Rows from block 5 of the audio encoder of a small audio captioner, named by matrix and row number. Rows with one number belong to one neuron. Each number is 500 + 40 x the weight over its row's rms, rounded and kept within 0 to 999. All counts start at 0. Numbers have three digits each.
Before each neuron's rows are labels from the 100 clips, of 14976, where the neuron reaches its largest size: "lies over" is the class under the peak; "top examples" is what is common among them. Only what is clearly more common there than usual is listed. The data: short pieces for a synthesised band: melody, chords, bass and drums. In brackets: how many of the 100.
# gate: MLP gate (encoder.blocks.5.mlp.gate.weight, 672x256), inputs 128-255
# fc1: MLP up (encoder.blocks.5.mlp.fc1.weight, 672x256), inputs 128-255
# fc2: MLP down (encoder.blocks.5.mlp.fc2.weight, 256x672, transposed), outputs 128-255

lies over: B minor chord (49)
top examples: reverberation (63); text has "room" (63); text has "reverberant" (63)
gate.440:433501469518564490500515529471511521494537522497498463501504425505527584471466461469441567514587500441447447496431477432498515546407475511507512479524402568504510488451428415461467520465447508479482491494458501457522520554500509602396413551542502559482526488433541446488418518504500529532504481539520520443562505581475524485570532491510479479495554472486465454520516513572475445576505
fc1.440:537508484364450533495568478483452524584490399511468513494507530488533467489491521534436498481533411548495532506484455484505500442513473504471473550520411417501474427525436509468504531564513494493463553427514511469511472487504457426510480464471472514592509536523581500526481537413525510493498545510438470500548548478555504550557583471514477445524482473555495458493503535471525443533448
fc2.440:563500451414522503530551530478560473513440493486499524457492389514504436502530444500458456501463450449505494474543565548533546510566519526513527561517476528514521481500493513448472483496508422541478454497520523470502478499485421486501517498438488473557448425530460423488503510446521500460503471454535487553514452454536468524495536521469547521483555502478467512479498448529546483518511

lies over: G# minor chord (76)
top examples: key: G# minor (76)
gate.391:455455425493467456484474484527552521488483545551489508402571463498607563499521502512545498474549557514431465479503470486539404478487550464506493520522496468527484486618523510456530466533465493492504540508520519539557451503545459516528472469551513436506406557584534520501475455444536525525483507487459532491481467485499557511554445507470543549531506546452488451523461498519510440508511
fc1.391:492487516514523525436553475522519519537521482479478412503578489491499470472575507482562449550440471541545470520421525479481456534501571433502500587475471516502552518462546474534512440545511533480492493489430492472523485444544382475478533503409450539526492533503540443495512446577439494576519594520475561455549491495537484562517435491512531526485591549482521484475567457536460520570516
fc2.391:476508455581545479588487524534543525517492501445539441508503496487508485537522487556462472525508524526486534479422497522499525423555487437508553603425472543466502542484509452492519450478464473442490453522463506515484507462475456524468611553412525509572516510534511484471487491557524522546515536405495488547534510580552485489475459537471491539493502509473535517497516477554493552508525

lies over: C# minor chord (57)
top examples: key: C# minor (57); thin (high-pass) (35); harpsichord-like (32)
gate.462:541423501521508501450564496561493505534439538519508504497393492463467481468513536457542485561463497493552500451484454502451485506466526498488493503480463482488521457455481494470487514484461408548457499527560548485487475520506546535473445526520486514504457446508468564508488537503498572518562473455519491497528469489476461502515515585526540520516499444518432547480448485457459526496498
fc1.462:548531491510461494535462524392530513462430464443510508478587451550536480532531509516479475485509493579470469509567476504444440436525433458533475491567557465536528513508464539498492490499498432448526470578527511434441556443484409484553535528473506514490487544486492486492478532474516470480470499484500605506549556476483587527536460483384525435505558501530530468542504480552451442494592
fc2.462:490584489482489545510525481537514454465548522490458509559574456458524487482518471433561497499575571454463519501495448503511508507518450502455452530571496485475559407529452516472595445441548466495517478476511438524493468492489495534448483493464490525477499472465462472496463581485484425563528554544495462475521521418472495405461486455534461475479518569462486526497481527491551562522450

lies over: A# major chord (25)
top examples: piano-like (49); thin (high-pass) (46)
gate.482:579511585480507552543493564555458521492535537545471559474462472610526560505445421512534560600479492548485451523485490529508467582504539546460485501556449472504512568534583513537531514521506496523504503501514493482484442521521494578542511595478527557460447507445429493502446508521486443467501465576504482496527484517509463468489510458468534419482481479491469449530502507554496488513528
fc1.482:497554597443539580478520527538566491478539518510487548469522487580480622426411453498506543554544469506512472492466480477503549540524471518438468510580487477499522621504556489517586513520558488483478561509460554475507458464525483581505451522416467552455475511483470487488448500590506413503519503535459597431487472502544464501475516492453515461403453510459455504464522526490471464504536
fc2.482:477500444457492536562495510433465525551557516434439444525541496494521540405506481542470461499515591460505526505572492482440478490532533476479530494469489498469524426546454498534499469506525493509491562516506524455581542482464423565458506549472505434503494481453455446445549468531501485456485520475530559511507474486486511501517484526387454452472511510554560518520467514490555481580542

lies over: B minor chord (66)
top examples: key: B minor (63)
gate.287:477470531473502541470502465531513458453541584492555471585490487483502492523471452523441480426559529533490479553501410532479472510546561564572472524493490588499542532518493509453499529551486462566417437531478483577431538498503495571495462506544491530467520453464441548505505513553419454495427476506486518499461525515488459528518540475499466515480454513528527459441481502488498439523474
fc1.287:471550470493534536486545489480466466457534516517477440498475513455470619484561533449474508528538517490462449520467536542528491506533466462501539542489552563533474465417409507535441466406556400581466475549522501460536549509502566463513468513461477515523453494591508528519513479565445498568489437501524476534490515639463515554509522522478451442520484456534465531461549577579446464488541
fc2.287:456530542468549523444453422481502521505540448480483498464461534528550546486513492441445521480462430541528515450471521478436549482558478388507488514418434487535496537453519498427479488542453551439486495488497545511528452492545546487484474462527449471626483440428561467557516500484489457479421535479470496462539448535482482478529584473527475546512476519471440465519565541443517464497511

lies over: no chord (46); B major chord (30)
top examples: key: B minor (49); key: B major (48); thin (high-pass) (36)
gate.107:436467477458531498473612482550467444443509484497469492556478495546575523516486501472456438516427510565576550416444437539471454447502465532549430484467504541499569494454453471469513524491448487518505521515518526480515476559517509508506559475400473509490485520473477514435472465505519533453556510578603529520522491534448446438472424492542480518486485533462541491528461467475573509552532
fc1.107:419494457448483527458563515527509466489588442498495521575541499598537549530512511378492442497488490548541543423466486528505463511484474533525469479556451518485570551539542498496547449510469467535529505477587547551494524555490555505537514474457490506414461523489489472459509511499457480484525540523529523532518505515421516439469499475598535498527526542434532452503515408431574527508554
fc2.107:518448480497457543510438501423546438462543524494528547524498518467504491505516557537538558471457427495486513440565456511579487491509586438428515527523487457485509489522512538533519476471507482485489465536494474523560467512383506533554538465458430476544470563503479517453478502456552486458512505504495517554498499500519467495529508545554544512472495475424467482499519388493495432390466

lies over: G# minor chord (77)
top examples: key: G# minor (79)
gate.619:490507584502566465516511509508499527514450515466423530511490508486523493450572553562462534483479502590471484500472468541540439489448537513513504463392377540513471538496447550481437531459526466488483503441502448399515491452529499470458498491438506462520419470464536502494524538536497555469474454463516473459551492483454544495514458461544521504506498491555508499488448576523435533490475
fc1.619:456469408494520510399445523447464405496451540517452486439493540461535516516470498463564494537516600475525509508463581510498564482542428431452531475429548531541526492506489486484521434551519531536515528561465543461519521478534500561417414528445560521471554505512547461495501504514508451444511572509441495497459448473454485490497540509555514488498488590497548492558556453518479520532553
fc2.619:503526424526562508492488466520549542512523542512491439530489503514498516474471526481470523478399494421517439497568467465514523473541518440471541553572471514493463468475519493509452569487468531445538453455514506508566431515417453532476490542477616493510492545551477511485508496512438539556495522466478477430497451495535431424505460481513485529499518484525478454463521439540493567541521

lies over: no chord (99)
top examples: mains hum (100)
gate.293:539521491457519437513555513515530445476518489498574525518544483493483495539491540512545415474466493502481532479459456555471571456433461512551474481471532496545490510532508468473551480496552431537540535491554524514462457532550513485452493508496530516496519491480479514487488506457485514534510522546527502506507521493478559513507524498465535612445493529423552551581543408615514427428546
fc1.293:577450535527476447506482527499464527479491429493577447441522450439515538524419463449448500567462479497549481478516533550481567458514510517455455490510554449583475403558490537524510431474481495472527550551428535443540504464484552520507512552502488488511398539509482483455516539491498506524472559464452511506544511412493479506453536400458528479456512556493496452487566444540491545565550
fc2.293:527440498546520474495444525464527466445505441427525447422512484400473559571454501466493435463537503463518523519570499536433577456446528530453481506582523520574536456553487498506514453440490510485510554551511550525464521501544534522503551481524460495479395570539510541490505511495513547532492597493482494482593475459525484530490480456430497505471503515528483491525490484575474503487495

lies over: A major chord (61)
top examples: key: A major (53)
gate.68:502455497417454498463498553604503478461443457452500447506460476457479454561572517510569470553517513496463555515526453477467498526460523543462481518548533470500489498594472469526451499569454417474528506537478462463504500539582505579467503463460484513468437519520473455496488490562526524526572539471543468436450494450490523508483482548400497538479423531455546510494446467563423531498494
fc1.68:508498467443522526420521516519509553478567498534454509506568466439508516448570507522462499476547468560507456495431443531449553481544377502500469542484493426530403498492446459471555448460503483557487505478460563485497499582506427534497537535438536525430505498485438542490544508534541523489488560490529444551481519517500481482499526461583471510505524467503433467507552472524416483468484
fc2.68:488552503546429503515505480567440463503519498421552496490523472520467504517586489438468511540484539452484535521529506406493513537517548540571498452521474519517417551519492463505523527498457527434487517423522524506467517484550517555534524489451498517564521474412528466533487438459522555527477509483549497458507507540508558467549553490547445495514519484507567443505506500481464512508511

lies over: G# minor chord (40)
top examples: clipping (42); text has "clipped" (42); key: G# minor (27)
gate.60:543489403450578563528453526501532526476463496509473503437534525551529514450483496445551578470524561545486494518528435527411509537496486497466583464500502484501483476420474405529595513512442433474492479480526508440516462518503546457447476465516577478479568490518459535430471483478534500484481517509544529495497519511490551496500456462514562519484479539493454539523429511497482482529531
fc1.60:491495461529413452486513505445560457539567468509466428515513501465500443483532449515472506462486515531515543455454538495573488447588515546528435542437458545526548560522474558539421523514423510496526510473502481521480534481536427527534464488481441489504445530535509465567505483499480538440550466471523520536545483598552456487513526524452437439476503472508534531500484510519489579446524
fc2.60:515547465505423516581472550506528533462478476529439539462549553434512529424483420453506489476511569516444512519502498505525542470496575567509446489510538484460469523494544468540553572428465451548505481458525467459505515543495521504503550496525507529517458475471489584555448513493493491477490487523407508541517513549501513493495495433403514518472483542432528472506508437430512501480502

lies over: A# major chord (86)
top examples: key: A# major (74)
gate.72:466457512528569460476489498551514489484456561455459487508532468479427526517470493490438470520504503443397488530522490544454482582522521582481509566529506498544552520507602439507501517406497471542521481531536507506575459512457531536545465494532494541454552458420465544466500498508488445483471456501472510469477491451499475446485554536441433518522522501490432403526494522533513469533525
fc1.72:448462551517446483603438468492480515465485456468475491513524487574439462523570516524500464502553472539552481514477511459612470496484477471529555489510526422495470460534516580529530488537498472417452474461461501434440541554487437439527585428497425508514458490519510456481445520551525520524555494426549558542487465530467513508431481538497470524487576491440536570439528446493569556510513
fc2.72:526450429470473483521526514474520462520466504481391551486450508458515464478539530524491460466581435572524410531512495512479506505433431559548506575523525460477445577599514493487488533427516483497539519468502461528395516542501414483550527518438541464520534594515507535515469452536516481542501491420490455554449525506543500548556510493516495499513490511509474479479538467483538508522463

lies over: C# minor chord (52); C# major chord (34)
top examples: bass line (100); key: C# minor (59); key: C# major (39)
gate.176:487460445494534530523508510487500541451504398509538517565486453493517452511464481464491489480493465536473507450430498460551526504537507540581430515484530431519545527403506525484497417463485550405508459444606491470443465512462442507449480523541494496507472373533480467480457481479532525549508484546531477476486549520573476497550533519473528505541481462497482514559505570492537477401471
fc1.176:531488540510444473461467522492503459515521556540517490475532517480503565501535518443479468533548569520523481540549469568390473491495494481450483533557432516503422493648550442498541546502540485495491576519447429512532580497552511501496515500465480482517496542451532510517518502506478480419516523531520499509476462448459524470498394422524473448463527470542542457483459471502458524551532
fc2.176:408507528524522446472473562460453469510491526524495465486451499500393527460502442449486487392437490465521498527503472549506505537483437496482458568545549468485519570491581539546500430473478505491545558526506473540481489498523438534505424493508462540415486493497518513472505529433534495455492503494501452500528453438432467523562427521534505565541520507466491542498499487486504477534501

lies over: B minor chord (29)
top examples: horn-like (51); key: B minor (36); key: B major (33); melody instrument: horn-like (25)
gate.356:453503479520503572438470426459495466455496499521524472570538447548537459468452550544451520504563525497546460491517451581502498504498526493459424497517530510463468550473516536461524508582592508458485542473559502465445489482484513504557486487515510465451475459520443515537470444554488485468527460550519437417494447505561490501481485426570512483468536520409535536564496579483445458514464
fc1.356:408541548412464478481434521474443535504430534365474597468492539526458463560555504472524466470446458498524526518457512430504465512448491537566521496467450525500485450521458507486463498475464538543553449457490449580477500534522502515435459471566500519519547538500529408523453457469530503486512528471531494557499505549433493432475497539443443470524520582519527534449453464539566412458506
fc2.356:436530543552523485477470511520434494566504504433468539472504522546480528575527493453572469510515492496524496460496443531418510463505506511465462430457472566423519547480517515514490534483514613464529416446503506490564532461533549498501495575602513484455532448472554508449572509495553489559508527510471527512495488512459509535518480584475495575528494497489542452513523553515572478478527

lies over: F minor chord (38); F major chord (36)
top examples: key: F minor (43); key: F major (37)
gate.125:458490512506502472510483506532505423479514456506455518437522531565473500547423417455475468492549522459535424465468409516480498468471532514477456570447521441507423569437541514554485486502583489521555520495506408503486513458448430550449459518534434524557472519531439545487457455540522513583513466537457489493527542444508491534559483439422471488482422532503498491536492489496604499529519
fc1.125:470494496494434482480548541476482574458469440463525483457455505542587533456490420456554511493509366554486555538513439511525477437476536514503475486537563460520520548438510519532516507497469516458508435491493555455481487496506406466527523557474553506493521434518533466493527570484489524540571490477521509432483535512498477483536513458509518442520492461512493519460473543411415456513478
fc2.125:530526480480482541518539521499524545463475487422455516492401529468482544453558386495421548486440370498520530483497475511565435542509558524513428462486539512565481563466515527558533575430442527471515465474487420540509507476515463456516458511475534532499558469461459503504566556521516513562489494523503490498452497466502459533569484513456505486535466483514574450497483579481482517522528

lies over: no chord (76)
top examples: muffled (low-pass) (42); square lead (29); melody instrument: square lead (26)
gate.667:520491454494478502487463483498507491534399516487476472499505457521522441543457515532482471450491526489481506479534535461449469548528503475634426541504527551502522458494433479522464468468425516485561465481487377471472523550522535571487531498560510604484413537492469475520506518505547491508499510534429537518480488524515519469531469463483553516443452491407482412514506506533553490452524
fc1.667:463472478513486486542489525457529523518499501513591505525506544525537578496538506456531511451444519510599458475446423496530530469523547553468529422481476459485497517492515490517507528509536438433503577532541553499529542449486507534557505429486435499487517436495474537446506557502481470449555561532543495507403476514479568512523558556485454474515521481521547532516489515436473583516504
fc2.667:451530491485445535528559485548429558519465468487498465528522485462440505480539398450505505458484469537467590471532481502466488519461485558545393521527529429511538513504545474486520533506473537446510541603506571498537504486469509504516539544577484474501531487460561461592439581457495567524530508546523486540532513507536528492493529508549556506463428476435503461478507519461459482542491

lies over: G# minor chord (65)
top examples: key: G# minor (83)
gate.568:398484437496570487471508578447489539449506509450493439524517472493554563508554542554436555547561498546513399438537475460508554481493483440488592501505542499467545509546530474512465481516552509530443590440496552531518524490534465549480499522469477459512452491465484463467465484529517452553491506464525480519464519480544585519538446427548506496522546471504487446435428484542422460446505
fc1.568:431510472527470480424494575543492543516476508442484513475532608451554498526531474521495523488478507561440463477507519482543503452479507461467595452512479487503507451514515462510562470432564579461436569419543532512504502361472469530460442540415489446537459525472479472501418511529511552464486534494508495523502516470555568549518457493535516511503585537519564468447434416540470486419544
fc2.568:507439530522520453537504499481535534532561447535512449521506505506516438491520563540461460525449494521476485513445479539558521528545496442409495414487516491526561429525484431532510519464547545435478487459458513611442463488500461501436529499436468519513470496471478499515516497600539482558500494396479465457522440550527497475489458522481496489533539507506531472451499525471539443425544

lies over: C# minor chord (37); C# major chord (27)
top examples: clarinet-like (29)
gate.145:464540540526532494506552588553495472487462533510436570547527474512474497530527499552508561463445531467522386478489376577491502541484491478477449524473509403520427517506486453507500498553525523497496515481508479485506479454560485497436527470563534461443530530471553543507513447478456536485539473479461521523500491466478581578509482516534562448511552508550553498529474570475423461494519
fc1.145:473489502437508546597552558524533509501418506459481505573458527486493466461491499445533605530427474448518421515473426595486485515555496503425455528475463505534490549460522559552462505583490491473496488456527505543471521471455414472541541484535446440429503454514506482470499506506475551460515483499497444539472491497576464472449438517525569410480492499540502456511472488526483438555544
fc2.145:432465563497461542516472478426415582544513530405451452498477496527508495496520479519512553459520475487521545548534487508506557516515483556527443516538436452476523489530539465510524458550535482547474520443521518450430421526529533471470543488473481535508494424476442478464501426514532534514440541397426477522487518528532554560484487526482589562511537489479558436474515497460511492530430

lies over: G# minor chord (72)
top examples: key: G# minor (74)
gate.556:485478450556501507495412456549477503437463497575518539409449475456525521467462569506461494524492529592471534389475450549488520508501479456438521548474518499566415477476530489445521492518544485508520445466484434534515536443527516449539468488504582508528522528476487462518576555446480494457492511477498509461555487397570491517517501442464563485550468498492479463447492529565380471423492
fc1.556:514471460531493483509448468552538502496515467452543481444533491437542545528511483528591542492512472528397556553474485589478494557523531562456558531476490521527495512527511507502553468522516448545481415459465478479513500402504537534497486521480570517493592541459494510498492518450471534465453540455486462499477556516551464495566422469484574544524490517572539479512550478490442516511566
fc2.556:504516519567475470552493512484515555475532510443511487477419443465569465535454489516565451551509468553457534527539522507459539578508528514552574544521472439446505461492461496477555487494547432457445410512539490452511479499534516513512481526510445450504542586578482504514494456570527434528461568457519444454427493586510500441454448512496479527472550576544488535532540504479578475564487

lies over: B minor chord (55); B major chord (44)
top examples: key: B minor (55); key: B major (44)
gate.89:539548503498531504535501442535466437459501534473531449591483491457561523438456491458528476537530507493532458453438397486564468505546486526530533493452561582441518490447481436496392527465507492514460474499554518502532504525496518480493408551475457608478514447490481501460489486528483502418466430476529528499523564451460531545506567468500441464509455481504466470550538638495456499452464
fc1.89:488463515504516499486420556473492558525456471500470545474455528528477436446496546571471458436415578454510451549462585474489486474475483479459435525543497478545526462522535478483564470498543511462505541518530461499451517545501500511448555434600486487464502550494519494513459455501541472523568490465465481566501423531530547479451459578490506568485473533496491557475426430503488474534495
fc2.89:526501524509500511546458532466442585574385496533478540541518537492544506486542466499552501469503505452501478527464561457528488523541491547461474452561528481537467474484529475514533433462491533495545541457456499487507527498509467487474586500561483479456470480451419534361488501411515454545650490419515449475526455455486531483446486577448510518489452510486559540448369498577524500524510

lies over: C major chord (90)
top examples: key: C major (91)
gate.108:461461534482537520550460495466447503531455478484520482518484510458585447494491467530588507497519553475549507486523550454549572549398485547498525590522511414445535460525529483537441524410481556515488532527534509487527487503470617567507498489518490470548530461450562531534463547533557416522548511539532467493513480486538530546562461516470505482485469491472544473525497477450483506546486
fc1.108:520513539485543525466475568491550477494494512421443502454527504448477463514483517460424466511447470604476511439538492499501477408558507566474485455498451553545550496482534522471581477501476489518443570505573471557494512473482458541500498539459518501522533557537491522486538519477459625473481484558456544552528490531501433525525495420494540447388531461467436488443453487579458499439499
fc2.108:505476534505477551538459457426451534515495522529500474487524510440493520415481441517505518495479506460530465522547426482489427538497453549488487540431463545483502532563547443520537488517510512512496551532479481439492481473535508468517423555517591393569550503531493432492515555546490451561458457513478455502515441510539511488556468526533386467463420567535540450464471498499440554504486

lies over: no chord (80)
top examples: rumble (75); reverberation (62); text has "room" (62); text has "reverberant" (62)
gate.268:508511517482490482516498397521438485456510456515459499541523477644477562423489535480512499484510453467512456540464529513466415497514493532448481522436482428502496551477501492493430616467534477522508497475575523501474478558467519501469496488498442485530445449469497524494584433598493451493519471520451449577554489487491497519563435464436473510479470464491434447505543553544556536501599
fc1.268:469528528521492513483466453494407490483492531458480585561475458574521549509493566501471507513541498452544518453492505519497376615526479488522536489459452536523538571514534510511532630539524441459523526513517449517516488565476494479494487501465475517541514493530478494483388502478444507500539501512483467508577508504551435539518450412456476546510558453510479479436500554487567531534508
fc2.268:483518496475544466483482396506455432484442503463507481478547507476480553520502557526626464448448494537573532502495486493549499524448522483519579469526475533465520537475514510519418521463532430509491501467484526483558466512487448444431550494487490484503523486455397512505424527448429476528576485395558484553431495494534501520520490429510502498505462522525504554457490482504492511517517

lies over: D# major chord (58)
top examples: key: D# major (63)
gate.163:507464489498521441440483484501543545478509504560534475559563463470477508490512478465500480430494476504538564578526482516496535530428481487486557536486510453418554535522535475428537519485529500554495550508463457473575443519456442524506482510511482523494416491467464490485494576477560512437528440561411503470500506493436516496440438521438531540532490478441514496509481483499522474504429
fc1.163:491541470571524530489488458505557430529547552551492519522464510453554390478566554532496499437468536517488507523463485493486576483488425420512475472502485484489517450520522531497529549529590477501562515498478530464462487516496472547514560489527493439508441473518535429500477431467505509405545448498503535485544501502511509526497429522574481497544588538506573428546475539488498427540445
fc2.163:458521486466504456583488499538581524578435527461545510532515511503565478478493543483450523505520515490500536551560487493515520485470525466504502525428512537518518407492468487456490492432477533500502449535452453520466490434547460484514545451468501475452517573465498538486528464508475456595564486509592511456545437483569439518508499469571539510437474420444520554440465471529473490446479

lies over: C major chord (50)
top examples: key: C major (63)
gate.45:457497511448487560451585472466457488442517478542533492536428452507524538516489489464514523442439457473576471484435478533536487545511568437531482445549530438478513426475501490563435514506432492504493582483438462490460453538534500403556490463471501526457535436573521509470497407450519551433523470472480500519548495551523544558450493476542519507515455482477475568586512561558495481541454
fc1.45:481499523480489501516502470433499465457482482563532492485482480471582408515435481539513475464458460472581490536421511426510549537484495431534583496572560422431477483510479519474524498483430422506497513519433476511431467539454505481585476455501495546531529480470557524502500519506578513468543513446562455496525537558490517571449551530509460553535465534460509524513445480526508505505517
fc2.45:471471511486569504480428530479489495509499471516469473499527606546515426465451556482450477511485469447509450492517499552546485494442481494506493531486530507491465553479448507472535462529509551481389538499465518559500525536491500534412528487503415505552522472550563588568506478507467473460556521495535494474474470510475509482590480498489539540549503498458507521533545593521498441439481

lies over: D# major chord (53); D# minor chord (38)
top examples: key: D# major (55); key: D# minor (42)
gate.39:512463503464519516575492491470473506472479519478500607460564520523543500518461496448569486470580587524556546486487516459515523560450530490504535473499534461490446505484463490434522541447480486521493487505497480473555486487516529480466512464443455518451487538532551442472495535428576510506467475457480459566487472490476514499528441555436492483512472504521527479492466528539499537537519
fc1.39:518582603486498531459529550508466542470494465482427483466528511533567547501491438537593528534461469514547548495506529422533530473485521547481482430500506467530488519511467463471393492485478468504513517546550520465529475497472490432508407540507481482493506547470611460515439577511478477523405533500437465473508473516483472541464475486554550550425454517455495448576500457528531501494493
fc2.39:460489516538493592542456501488507530482554425452510531497549479462431491475526520528467483450432455449451517590512487522491476508560500522453516518599543518526440519439533544464469465532489530400528549471506513501451505514527480510576552537540517507502518500500444388527489516535523538475511504478551482511482552541506535559470501513500501523512577496493501529477561468505474539582437

lies over: G# minor chord (93)
top examples: key: G# minor (94)
gate.215:496568481512574567445437497549444446542446465457415493487559493492515531481492503489478465534525536531491502461510527477572517513463482456487490508532485451502525554477476491485554518524499521479527521507467552517539520438541460527466447483418501414499502489540428479482536503500519490466540577463450419468479541447542529502554470453537568433482533555492463561475543556503454415487497
fc1.215:491476421462580572493520527501529508579473452526516465439510528458503511503513545455426477566582473511380559494518525482518539541513501504515479499524508478479471514525524502473499505559473480483549522457526519481514524446559410564493556442473507407535498553463496489517497531549434494476497527535527495383446478474494522475522475456535551484444535495554537474453528558503533469473536
fc2.215:492547481504556460461507527532548504464490447432466489460426493498460496544516575517465476513543481460474531395479424499479491486512494553501502461498553480466457497523549432554516411573489501324517446469508482450532492499513515496549537443476458544492500501516552481471493478507480481545508551472483439384506482493537465500483491503530531502509545495533528473456461480449518534519479

lies over: C major chord (29); C minor chord (25)
top examples: key: C major (30)
gate.504:504463482509527533530451551508512568534516437486602483456573523448539456462453522522500518509482569501482447525530447536469512483470516548554514524515522530507535539475559471412443506464517481552512446497526501476515496514515515509555522432469428506420455536478517520556465467477541478459486586491516437510483520474403457592501517499437442514487438491459544468471472540459394498482527
fc1.504:546522599483457519537484432513461540557524490512499407488498498538553438565513514561491519450567481544474508457515502484518443517531579509481516450481533491475512443527541590435441457469453458485477448452539508418498508494449497553562544519558437530478523482520523531485485485428450512537463509481476450480458528487454471471509577533461542445560510482486475451522534625462419449502474
fc2.504:397510443515482474457531543537541497419465518458509518528450482521488461475471415507511511491477505484454512485506457495458513522495467550501498463527506464451451516528480433462502514375534535431501498500416500426525480481499496481588494460496537494476453474505527468552469434532563481477524460502472506442546500560452512445448487574540495506552495538453522544426504424482491518475585

lies over: no chord (54)
top examples: saw pad (55); melody instrument: saw pad (41); thin (high-pass) (28)
gate.316:487561449510529508470460478507451512504476537477489451552570525440475471602507520492550457472517536589526508523525477568504487567545455545462504495537508476467473495482489436538440491486514531488414470564492450504519471567591504490434542459476505548484431417455489539486540523498531523570536493523492514548449475474497432467551587486508510529483514620432518532501519572459432499500513
fc1.316:558444454444470477509493515495587460515505514576543494499545529500509478578509487483477525535462541514540513523446550488555500520438582569496484528436524476454455496474498579488459509452534506522477527593537538504577523561567446463505467512510555564478526530461457539465496542491551416522535490442501379479500527478526529544514518481499476422597502519556535503588504495552506529463506
fc2.316:492573499521565513537550421519415490575470509571504433554549611391523508535495457501487460536458517609412503485480513482520510474520480508541465544519523429460506447488519515524446458458585547511489475469502518486525543494448516490475492460498525529531491537485514461568468551477485466556542459479412514447534521505564530510525473462466438503412494520496557499504490535517572510515434

lies over: F minor chord (65)
top examples: key: F minor (65)
gate.422:461474514503442531468497571509481489430514459492508528531482512517431548552485607425571469574556500485503561516477438452498516541438555552466457468446473539559533479518505501524512519510512635530511517587550506459505466483493478491519454510440538502475562489450423481558465446404503517464454433524483474525497431456516511572489487563563567457506514473523510514523522529472481472455558
fc1.422:571502532468484457502483504504545508578504519516508457501533499425509507479469441506543542493441499534516501534473463588518475508562456447533553576524535489447464526533518533475511413424502444498519486443505500484474609473435448554504458495537441513610431521537436555520472571573515516454499497511521472489450579534498487508458540499497411526457542484451491508547473482556516576529531
fc2.422:561518468402540447446550503481523475547528420561506506511524483554586496507484525479521570534487430466519499425473521517465501493570471527577486524550518512468508526487458439471500462528516476512471417494572559421461538475431491485503474506484408520499483485449523561530461525492539529456525490446464561405442433451457491500434494456530562516492485462560501498470490442593435522502460

lies over: no chord (50)
top examples: muffled (low-pass) (33); clipping (30); text has "clipped" (30)
gate.648:528478466499519503481490517465486476446443555500500478512510502497429520613486474456489599547553609504504608520500503456514503483462484437435573569534540496473499514512511510470502559503511471546512604580520462486508457523520530474479503430505553444499478560587473492420486495464567480427504502514481531530442489528455522452545532483472580474427496481512434463474483539513537533473467
fc1.648:509486502580476532461528451460462454523510421481618471532448480445474542520442526465468538539433503476486514547518536458446507440554501484452464493492480491561447507504525506497506513460516509498508412458468523486441536536493505482523565545547565478512492576479515509506522515535472535473484487545469459505497503458449512537451507534474555452480507461497419470488528470516499462509516
fc2.648:510482501436528490535486489493450609429568469495496545440490497572469515486506502479503499533555424472526569543551530551510568413508475527541467547559482542534463492497446533574471490500431479480418456488526452464549448430449551494497484532544472504491500545462419521449474454562475470514574481492541462539484458512522475510440554498447471476549453521497469448473506508530561570652446